From a checkpoint of a small multi-label audio tagger: num experts 32.
Rows from block 5 of a small multi-label audio tagger, named by matrix and row number. Rows with one number within an expert belong to one neuron, the router's apart. Each number is 50 + 12 x the weight over its row's rms, rounded and kept within 0 to 99. All counts start at 0.
After each expert's rows are labels from the 100 clips, of 14848, where the router gives the expert most weight on average: "strongest on" is what is common among them. Only what is clearly more common there than usual is listed. The data: notes from a synthesiser with random patches.
# router: router (model.blocks.5.mlp.router.weight, 32x128), inputs 0-63
# up: expert up (model.blocks.5.mlp.up, 32x256x128), inputs 0-63
# down: expert down (model.blocks.5.mlp.down, 32x128x256, transposed), outputs 0-63

# expert 7
router.7:50 34 55 63 47 31 57 58 36 46 42 51 65 49 49 52 61 50 62 57 56 40 46 61 42 35 22 50 53 41 49 64 24 35 34 45 19 52 38 59 56 42 57 37 60 49 56 33 60 58 45 50 36 58 20 57 42 46 28 41 49 42 44 49
up.5:76 50 50 80 50 11 50 50 50 50 77 50 50 50 50 50 50 50 50 50 50 60 50 50 91 34 23 50 51 66 50 50 50 50 50 41 50 50 50 44 50 50 50 50 50 60 50 50 50 50 50 50 36 50 50 15 50 50 36 21 42 50 50 39
down.5:10 50 50 17 58 50 50 50 70 50 31 50 50 50 50 16 50 50 50 50 50 50 50 50 50 50 87 50 50 50 50 50 50 50 50 50 50 50 50 50 71 50 50 50 50 50 50 50 50 49 38 50 50 15 50 50 50 50 70 50 50 50 50 50
up.6:50 39 50 50 50 63 55 65 50 41 50 71 50 71 50 50 50 68 50 50 50 50 74 50 23 50 50 50 50 33 50 65 64 61 50 38 50 43 32 42 50 30 54 59 34 59 50 32 33 57 50 29 50 50 49 41 69 50 50 50 50 50 50 64
down.6:43 70 50 87 50 33 50 50 31 49 50 50 57 41 65 68 50 55 50 50 67 58 50 50 46 34 50 70 50 50 50 50 25 23 50 53 41 58 50 50 50 69 50 50 50 50 58 68 65 50 50 50 36 50 50 50 50 67 50 50 70 65 50 50
strongest on: bass register

# expert 25
router.25:44 53 58 53 47 56 53 38 28 45 62 56 42 35 49 29 51 39 45 40 51 53 36 37 68 53 67 53 44 37 46 57 35 37 31 38 42 40 42 55 50 67 71 50 52 44 53 09 46 59 44 62 63 26 53 44 57 47 60 66 62 46 60 62
up.5:37 50 50 50 50 50 50 32 34 50 50 50 54 50 50 50 50 50 50 50 32 50 62 63 50 50 50 50 60 50 36 50 44 23 42 50 50 50 50 40 55 50 50 50 70 50 50 59 74 50 50 50 50 50 78 50 30 50 50 67 50 50 32 50
down.5:69 50 50 66 50 50 28 50 50 50 50 50 50 50 50 50 50 50 38 50 50 50 32 50 71 50 50 50 49 50 69 50 50 92 50 50 79 50 50 50 33 50 68 50 71 70 50 72 50 50 50 50 50 50 35 50 50 69 50 50 38 50 41 26
up.6:50 50 50 37 66 50 62 50 79 47 50 50 50 50 50 37 89 56 16 50 50 50 50 50 27 50 50 69 50 50 50 50 50 50 50 50 80 61 50 50 50 50 28 50 62 64 50 50 50 66 50 50 50 50 47 37 87 68 50 69 50 50 50 50
down.6:65 49 50 50 50 50 50 50 50 50 50 50 50 50 50 50 50 50 65 50 50 50 50 37 50 50 50 50 50 50 50 50 50 26 50 50 50 50 77 50 50 50 66 50 50 57 50 85 50 03 50 50 50 50 50 50 50 63 50 50 50 50 50 50
strongest on: vibrato; saw

# expert 18
router.18:71 70 61 40 50 45 43 45 63 43 48 52 40 26 67 38 43 49 56 31 61 53 57 44 55 38 37 54 56 36 68 47 39 52 56 61 61 41 61 62 41 40 55 53 58 55 37 62 35 41 58 36 59 27 53 42 52 33 36 51 29 46 55 49
up.0:50 27 50 50 50 21 23 50 47 50 50 50 63 50 80 50 50 50 50 50 50 50 50 50 65 50 50 50 11 50 50 24 61 50 63 50 36 68 50 50 50 42 50 50 14 30 50 50 69 91 50 50 50 50 50 56 58 66 50 50 64 68 50 50
down.0:50 45 50 50 27 27 50 50 36 36 50 34 50 50 50 50 50 50 70 50 50 53 28 50 50 57 63 50 50 50 33 41 50 77 50 50 50 27 50 50 41 75 50 50 21 50 50 50 50 50 50 63 50 50 60 50 50 50 36 41 65 39 50 50
up.1:23 01 09 50 21 50 61 50 17 14 50 50 50 50 50 50 71 59 50 50 50 30 50 50 50 50 50 67 45 50 50 50 59 55 50 50 50 20 50 50 82 50 50 50 50 68 50 51 50 50 50 50 50 50 50 50 50 64 50 50 50 64 50 39
down.1:50 50 50 27 50 50 50 50 50 50 50 50 50 63 50 51 50 64 89 50 50 50 40 50 47 50 50 50 61 50 50 50 50 50 50 50 29 50 50 50 50 90 50 50 15 50 50 50 50 50 50 50 50 50 94 86 50 50 70 50 58 49 50 50
strongest on: tremolo; noise; oscillator: hard sync

# expert 17
router.17:44 53 50 39 33 33 19 47 53 33 29 43 50 53 69 54 35 23 36 66 37 46 51 47 44 43 41 65 46 49 66 54 72 63 68 74 57 51 64 35 35 49 70 54 73 54 63 30 51 68 45 61 29 62 50 48 50 59 45 49 60 37 34 25
up.5:61 50 50 67 50 50 50 50 50 50 50 50 50 50 50 91 50 50 63 50 50 50 50 17 50 50 50 50 50 50 45 50 50 50 50 50 44 50 50 50 50 50 50 09 27 50 27 50 50 50 50 72 50 50 11 50 50 50 50 50 50 50 50 50
down.5:65 50 50 50 50 50 42 50 50 50 50 27 50 50 50 50 50 71 71 19 50 50 50 50 50 50 50 65 50 50 50 50 50 74 50 50 50 71 50 50 50 50 50 50 50 50 50 50 50 50 11 50 50 50 50 50 50 50 50 50 66 50 50 50
up.6:50 50 50 50 50 50 50 50 50 50 50 50 68 62 50 50 50 50 50 50 50 50 50 50 50 50 53 50 50 50 38 64 50 37 44 43 22 50 50 50 21 33 50 50 50 50 50 50 50 50 50 74 50 50 13 50 50 50 50 50 50 85 50 50
down.6:50 50 50 50 47 50 50 63 50 50 83 50 50 50 50 50 50 50 50 50 50 37 50 56 50 50 50 63 05 50 27 50 50 50 50 50 50 50 50 50 50 50 50 50 50 50 50 24 68 50 17 50 50 50 50 50 50 50 61 50 50 50 50 50
strongest on: echo; pad; detuned saws

# expert 2
router.2:50 64 68 54 56 37 35 65 54 41 42 52 52 49 67 43 36 41 49 55 40 33 54 49 31 43 41 52 44 36 69 43 19 27 30 52 45 52 58 75 55 54 65 26 70 49 58 45 50 71 37 57 48 47 30 55 69 39 36 50 58 40 44 57
up.5:50 50 37 50 50 32 50 50 50 50 74 31 23 50 50 79 50 50 50 83 50 50 50 50 50 50 50 50 50 67 50 50 50 50 50 50 44 50 50 50 71 50 50 50 50 50 50 51 50 50 50 50 50 50 50 58 50 50 99 50 52 50 44 50
down.5:50 36 50 50 57 50 50 36 42 50 37 50 50 25 25 50 50 50 50 50 50 50 50 50 50 50 73 59 50 50 50 50 50 50 13 50 50 50 50 26 50 50 50 50 50 50 50 50 50 50 50 28 50 50 30 50 50 50 50 50 50 50 50 50
up.6:50 50 32 50 50 50 78 50 50 72 50 50 14 59 13 82 50 50 42 54 50 27 50 50 16 69 50 50 50 50 25 50 68 75 50 50 50 50 50 09 50 50 19 50 50 50 50 50 63 50 50 50 50 50 44 50 50 49 50 50 50 50 50 50
down.6:33 50 50 41 50 50 50 45 34 45 50 50 50 50 50 50 50 50 50 67 58 50 50 50 50 50 50 50 49 50 50 50 50 50 50 50 50 50 50 31 25 50 50 50 73 35 50 50 50 50 50 50 61 69 50 50 50 35 50 50 50 50 87 50
strongest on: pitch class: B; square; harmonic FM; pitch class: A#

# expert 9
router.9:54 57 37 54 50 57 50 44 42 53 30 35 44 35 45 48 65 37 67 51 42 62 45 75 38 50 33 37 54 39 67 52 33 33 27 52 47 41 36 58 47 47 41 52 57 32 45 32 52 60 32 48 44 59 13 45 27 46 53 52 51 34 57 51
up.0:50 50 28 66 50 91 50 38 50 50 50 43 50 34 50 50 67 26 50 50 50 50 50 50 50 50 50 50 50 23 50 50 40 50 50 50 50 50 50 77 50 50 50 50 70 50 50 50 50 50 29 50 50 57 50 31 50 50 50 50 50 50 58 70
down.0:22 34 50 50 50 50 25 50 50 43 50 31 35 37 40 50 11 31 50 50 40 31 60 54 50 50 49 72 65 50 50 50 50 50 50 48 78 72 50 50 45 50 50 50 72 50 50 50 50 61 50 24 50 50 50 50 50 61 23 50 21 38 50 50
up.1:50 24 15 52 50 50 76 50 50 50 77 76 88 63 50 74 50 64 50 61 50 50 50 50 70 50 33 50 38 46 48 50 50 49 33 35 00 50 51 50 72 50 55 50 37 50 50 50 68 50 67 50 50 68 39 73 50 69 50 38 50 49 50 50
down.1:29 50 68 41 46 50 19 50 50 40 37 37 33 22 50 50 50 37 50 50 50 50 50 50 54 61 48 50 50 25 50 50 50 26 64 81 91 86 50 50 23 50 68 67 69 50 50 50 50 50 50 42 50 50 50 50 45 50 18 50 25 43 50 50
strongest on: noise; swell; no filter

# expert 14
router.14:54 43 46 55 44 42 52 40 31 37 36 61 63 53 63 53 37 46 48 48 53 35 47 82 67 53 46 33 72 41 50 48 24 43 36 44 18 46 50 55 48 51 62 63 61 41 54 23 56 57 47 52 48 50 47 54 26 38 39 55 55 61 53 63
up.5:50 85 50 50 50 79 15 50 47 58 50 50 50 32 50 34 50 50 21 50 50 50 64 50 50 50 50 50 50 50 50 50 50 50 50 65 65 50 50 50 50 50 50 50 50 50 38 38 50 39 50 50 50 50 50 50 50 28 99 84 50 50 50 50
down.5:38 27 50 50 50 50 77 50 50 50 50 50 76 50 50 50 50 50 50 50 50 59 50 50 50 50 50 50 50 50 69 50 57 50 50 17 50 50 50 50 50 50 50 50 50 50 50 72 50 50 50 29 50 50 83 38 50 50 22 50 27 50 50 38
up.6:50 50 50 50 50 50 78 39 50 21 50 50 50 50 50 50 50 50 50 50 47 50 65 50 50 50 50 50 50 50 50 26 50 85 67 50 50 50 50 50 68 88 67 50 50 82 65 50 50 50 50 50 50 57 80 89 50 50 50 58 61 50 50 88
down.6:50 50 50 50 50 50 31 50 32 50 74 33 50 22 50 50 52 26 43 14 50 50 50 50 50 54 89 50 50 50 50 50 50 50 50 24 50 50 50 50 50 50 50 50 50 50 50 50 50 50 63 50 66 50 50 16 50 50 50 50 38 50 50 12
strongest on: triangle

# expert 6
router.6:45 48 37 45 60 56 46 35 68 45 36 43 58 41 45 32 65 39 57 50 52 48 54 69 31 58 41 45 54 31 53 60 21 37 34 41 35 56 42 61 60 57 38 55 47 47 56 13 53 61 46 50 57 56 13 56 64 50 57 55 54 49 60 29
up.0:68 61 50 50 36 50 23 50 50 50 35 50 38 50 37 67 58 50 73 60 50 50 50 50 50 50 50 35 50 50 50 50 50 50 32 77 50 86 64 50 50 39 56 74 50 50 59 64 50 50 76 50 50 50 29 62 29 50 63 50 50 50 35 68
down.0:50 39 50 30 50 50 50 50 50 57 50 50 50 22 50 50 50 50 50 63 59 50 63 50 66 55 74 50 50 50 51 49 50 34 35 50 50 50 50 26 72 50 80 50 50 50 16 73 30 59 50 20 54 31 50 62 50 50 26 50 23 50 52 50
up.1:50 50 50 50 50 72 50 50 68 50 50 61 72 50 50 33 57 50 42 50 50 80 46 50 50 67 50 50 50 50 50 50 25 56 50 50 58 50 24 50 31 50 31 50 50 50 50 17 50 34 50 50 50 50 50 16 50 67 50 70 50 50 60 50
down.1:50 39 50 50 50 50 38 37 54 50 50 50 50 50 50 50 50 52 68 50 34 38 50 50 35 50 21 81 50 50 50 42 50 50 82 50 70 70 76 50 50 50 20 50 22 50 61 78 50 50 50 50 50 73 15 50 50 50 50 50 50 50 58 50
strongest on: bass register; low-pass

# expert 29
router.29:56 52 53 63 67 63 68 53 39 58 42 56 66 70 58 53 65 60 58 36 39 60 44 52 38 42 65 23 52 48 37 64 58 36 30 45 39 35 38 60 44 41 45 33 38 40 55 48 45 34 47 67 49 58 19 49 46 47 58 39 65 64 49 51
up.5:50 50 50 50 68 50 50 50 91 46 50 12 50 29 50 50 50 50 50 50 25 45 50 50 74 50 16 50 35 50 67 50 50 34 50 50 50 50 50 50 33 50 50 50 75 13 50 51 50 50 50 50 08 50 67 50 50 50 50 50 50 50 50 50
down.5:67 50 50 19 50 34 50 82 50 50 50 50 50 50 69 14 43 50 50 50 50 50 41 50 50 23 47 50 50 50 50 23 50 50 50 50 50 50 21 50 50 50 55 25 60 50 33 50 87 40 50 26 50 50 50 50 42 50 50 50 50 50 42 60
up.6:50 50 50 52 50 50 50 93 50 50 50 50 50 50 50 50 50 50 50 50 50 50 50 50 69 50 20 50 50 50 50 50 50 50 50 27 23 50 50 66 50 24 62 45 50 50 50 17 50 59 50 50 14 50 50 39 50 50 50 50 50 50 50 50
down.6:50 72 75 50 50 50 50 50 50 50 50 50 50 50 50 50 50 50 50 35 50 50 33 50 50 50 50 50 50 50 50 50 34 50 71 50 50 50 50 50 49 58 50 50 50 21 47 50 50 33 66 50 50 63 50 00 50 50 50 50 50 50 50 71
strongest on: bass register; gate; oscillator: detuned saws

# expert 4
router.4:51 58 73 61 59 41 53 35 68 43 35 64 53 62 49 51 36 61 77 43 66 42 48 40 56 33 48 36 53 62 80 45 33 28 40 42 42 63 54 63 54 66 54 48 32 54 43 49 54 46 48 46 44 40 56 51 63 55 35 24 57 48 50 61
up.5:50 50 50 50 50 75 69 50 32 50 61 50 50 50 50 71 72 50 50 50 50 50 50 50 50 50 50 50 50 36 22 70 69 50 24 50 50 33 50 50 52 34 50 50 35 50 50 63 50 50 50 50 89 50 61 50 33 50 50 50 25 50 50 50
down.5:91 50 50 50 93 50 50 50 50 50 50 50 50 50 31 50 05 50 07 78 88 50 50 89 50 50 50 50 50 36 50 50 48 50 50 50 50 50 50 78 50 50 61 50 50 50 50 50 41 50 50 50 50 50 50 41 50 50 50 50 50 50 50 50
up.6:43 30 50 50 32 61 50 38 50 50 50 50 34 18 30 59 72 50 50 32 79 50 50 50 39 50 67 50 50 50 50 50 76 41 37 42 50 37 50 50 50 35 50 50 48 50 40 50 50 50 68 30 78 50 42 29 50 50 50 50 50 50 50 50
down.6:42 50 50 50 69 44 50 62 50 50 50 50 31 50 25 59 44 18 50 50 50 37 50 50 82 50 58 50 50 50 50 50 41 50 50 50 50 50 45 50 50 50 54 50 48 73 50 52 50 50 68 65 42 76 50 34 70 50 27 50 50 40 29 50
strongest on: triangle; pad; filter motion: fixed filter

# expert 12
router.12:27 42 26 22 31 54 40 51 57 52 40 48 29 44 46 29 43 45 51 62 33 33 43 56 45 38 28 43 62 50 63 70 66 68 64 72 69 60 45 54 55 54 54 74 53 64 52 51 30 52 44 29 56 53 52 63 49 37 55 53 41 34 50 45
up.0:50 50 56 50 50 50 61 50 50 45 34 50 50 41 29 63 31 61 50 50 96 50 50 29 62 68 67 50 50 50 50 50 50 50 50 50 50 50 61 50 60 50 50 35 77 50 50 50 50 31 56 50 50 18 24 50 50 50 37 50 50 50 50 64
down.0:50 33 32 30 39 50 28 50 67 37 50 25 50 50 69 50 50 83 50 50 66 50 50 50 62 50 50 50 50 19 50 60 50 76 58 50 72 73 50 46 50 50 50 57 50 50 57 50 33 50 50 50 50 50 50 50 50 50 43 50 50 50 31 50
up.1:50 71 69 50 50 52 50 50 50 45 50 36 18 50 50 50 80 33 42 50 50 50 24 50 50 69 50 50 50 94 66 50 50 50 50 50 50 50 50 50 50 50 50 55 50 34 50 50 43 42 37 33 50 50 50 35 50 33 50 72 50 36 50 73
down.1:50 50 50 75 50 50 50 30 50 50 78 56 50 18 62 50 80 50 50 50 50 50 50 50 33 32 64 57 50 50 50 50 50 50 50 50 50 50 80 66 50 68 20 50 50 50 50 50 50 30 50 75 50 50 50 50 50 68 50 50 50 50 50 50
strongest on: noise; echo; pad; filter: notch

# expert 1
router.1:57 45 50 52 48 45 57 52 55 62 69 57 51 24 42 37 43 60 65 28 59 49 65 33 75 34 58 50 74 52 44 73 37 36 30 42 21 52 33 60 58 70 44 34 61 39 41 25 48 67 74 48 62 53 44 60 41 49 50 59 45 57 55 50
up.5:50 50 50 34 50 50 50 50 50 50 34 57 71 50 50 50 50 50 50 89 50 50 50 50 50 50 39 77 80 43 50 50 50 50 60 50 50 68 35 50 96 50 50 50 50 67 50 50 54 50 50 50 50 50 50 50 50 57 47 50 69 50 50 50
down.5:50 92 37 50 50 50 10 50 50 50 50 60 50 41 58 50 50 50 50 17 50 50 50 60 50 50 50 21 50 50 50 28 50 59 50 28 50 28 50 50 31 67 50 50 50 50 50 26 64 50 50 50 50 50 50 50 50 50 50 21 70 50 50 50
up.6:50 50 50 35 50 50 50 50 50 50 75 39 50 24 25 50 50 31 50 50 06 50 50 50 50 50 50 50 50 50 50 50 50 67 63 73 50 50 50 73 50 50 25 50 50 66 50 64 62 50 50 50 50 50 50 71 74 50 50 50 50 50 50 50
down.6:50 38 15 50 50 50 50 10 46 50 38 50 50 50 52 50 50 50 50 53 50 50 50 50 33 50 06 50 52 50 50 50 34 59 50 50 50 50 40 50 50 50 50 50 50 72 50 50 69 50 50 50 50 50 26 50 24 65 50 50 50 44 50 50
strongest on: vibrato; envelope: pad; harmonic FM

# expert 30
router.30:25 33 47 63 62 61 51 40 40 37 61 49 37 54 31 53 15 42 49 55 40 67 63 49 63 60 39 60 49 53 58 72 63 25 18 35 51 39 43 69 40 59 24 47 48 61 30 46 57 46 57 58 25 53 46 46 56 51 50 45 50 39 47 34
up.5:50 50 50 50 36 50 32 50 50 50 49 50 50 50 53 53 44 17 20 67 50 50 50 64 50 50 50 50 21 77 22 67 43 65 50 50 50 50 69 19 50 50 50 81 50 62 50 43 50 50 50 36 50 50 50 50 55 60 50 50 50 50 43 50
down.5:59 63 50 50 50 50 50 50 50 50 50 50 50 50 63 10 60 50 36 50 99 61 50 50 50 71 50 75 56 50 50 50 50 50 50 50 71 87 50 50 50 50 50 50 50 50 50 68 21 26 50 50 69 50 50 74 50 36 50 50 50 50 50 50
up.6:42 29 50 26 50 50 50 32 80 50 50 50 61 34 39 73 50 50 50 50 49 50 50 50 50 33 53 50 31 50 50 50 69 50 43 50 50 70 50 59 50 50 50 50 82 50 24 50 50 50 50 50 50 50 50 42 50 50 50 50 26 33 50 50
down.6:49 50 50 50 50 50 50 68 50 66 50 50 50 37 50 39 50 64 50 59 50 50 50 39 50 50 50 50 39 50 42 50 50 50 50 72 75 50 50 60 77 70 50 09 50 50 48 50 50 43 50 50 50 50 50 50 49 49 50 50 50 50 82 70
strongest on: narrow pulse; pitch class: F#

# expert 24
router.24:45 45 52 64 58 58 53 28 44 43 64 55 61 41 37 52 54 65 60 51 53 49 58 47 49 58 37 37 55 36 52 39 37 29 31 37 26 29 20 36 40 59 36 38 42 23 47 46 44 41 35 54 63 56 40 27 36 41 60 34 42 43 32 40
up.0:84 50 50 50 06 50 50 45 50 50 45 50 50 50 28 50 50 37 50 50 71 50 50 50 50 70 50 50 32 50 50 50 50 75 55 50 19 63 50 17 50 60 50 60 50 50 49 50 66 50 50 30 50 50 50 45 50 50 50 50 39 50 50 50
down.0:50 70 50 50 57 48 75 50 50 50 50 26 50 50 50 50 50 50 50 50 50 50 50 36 50 50 50 50 50 50 50 93 50 19 50 97 50 37 51 75 50 50 50 50 50 50 50 50 49 44 50 50 59 50 50 68 19 50 50 50 50 86 72 67
up.1:78 50 50 50 38 50 07 50 50 50 53 50 52 43 50 50 50 32 50 50 50 50 50 81 50 50 50 50 50 63 50 71 50 78 50 50 50 50 50 50 50 50 50 50 53 50 50 50 77 75 50 50 50 50 50 50 69 32 50 50 70 35 50 50
down.1:50 80 50 50 50 29 50 50 50 18 50 00 50 50 76 50 50 03 50 50 50 50 50 50 50 39 81 50 50 50 50 50 49 50 50 90 64 59 50 50 50 50 50 50 50 50 50 50 50 50 47 20 50 80 50 50 50 50 52 50 50 50 50 50
strongest on: bass register; narrow pulse

# expert 15
router.15:44 47 45 18 53 44 64 42 61 38 39 45 52 39 55 34 33 43 68 52 46 29 59 66 25 56 59 55 48 29 37 61 37 36 28 39 29 30 53 57 57 50 58 33 57 48 53 16 49 68 44 41 45 43 30 53 56 40 53 54 50 37 63 65
up.5:50 50 28 50 50 50 50 50 50 26 50 50 50 50 50 50 28 50 50 50 50 29 50 50 50 23 62 50 50 50 50 50 50 41 50 50 28 50 50 50 50 09 50 29 50 27 50 41 50 50 50 50 34 47 50 50 50 50 50 50 45 74 50 50
down.5:50 64 50 41 27 86 47 10 50 50 59 50 50 50 50 39 76 66 50 50 50 50 50 50 50 50 42 68 32 50 50 61 50 50 50 50 50 61 50 50 50 50 50 50 50 66 50 50 50 50 51 57 50 50 78 50 50 65 50 57 50 52 50 26
up.6:26 50 50 50 50 50 50 50 60 50 18 45 50 66 60 50 50 50 50 50 50 50 50 21 71 25 50 50 40 50 77 23 29 51 50 57 50 57 50 48 50 50 50 50 70 66 50 50 50 50 50 50 50 50 50 50 50 50 50 50 50 50 50 50
down.6:87 50 36 50 25 50 50 50 41 50 86 50 50 50 50 50 50 76 50 50 50 50 48 50 50 50 91 50 50 50 56 50 50 50 24 33 33 50 77 50 50 78 50 75 50 31 22 50 50 50 50 50 50 50 63 50 50 71 50 50 67 46 50 50
strongest on: glide

# expert 3
router.3:51 48 49 49 64 67 43 64 59 61 48 35 35 68 50 52 53 39 61 37 40 27 43 43 54 57 66 56 47 48 41 22 54 50 31 43 50 55 52 47 30 53 66 52 70 53 42 53 58 57 63 69 33 58 34 47 51 38 29 53 40 60 40 53
up.5:50 50 50 50 50 50 50 50 50 50 28 50 50 50 61 26 50 50 50 50 50 50 50 57 50 68 32 50 62 11 50 50 50 85 50 48 50 50 50 50 50 50 50 50 50 50 64 50 50 50 42 50 50 50 50 50 50 50 50 79 50 50 58 50
down.5:50 24 50 39 50 18 50 50 50 50 50 50 50 50 69 50 50 50 50 50 50 50 50 50 68 50 28 50 50 50 50 34 50 50 50 35 38 50 56 55 50 50 50 50 54 50 36 50 50 40 65 50 35 50 75 50 50 70 50 50 86 50 50 50
up.6:50 78 50 50 50 50 50 40 87 50 50 42 50 50 50 50 50 50 50 50 66 63 50 50 70 34 58 50 36 46 70 50 19 50 50 50 57 50 61 50 14 50 37 50 50 50 50 69 40 50 39 50 50 50 70 50 58 32 50 57 20 50 50 38
down.6:50 50 41 50 50 60 50 60 62 50 50 50 56 50 50 21 50 28 50 59 42 50 50 40 50 50 50 50 69 38 50 50 45 50 50 50 50 50 39 50 50 50 50 68 50 35 50 50 30 50 32 50 50 31 50 50 50 50 50 50 37 50 50 68
strongest on: echo; bass register; triangle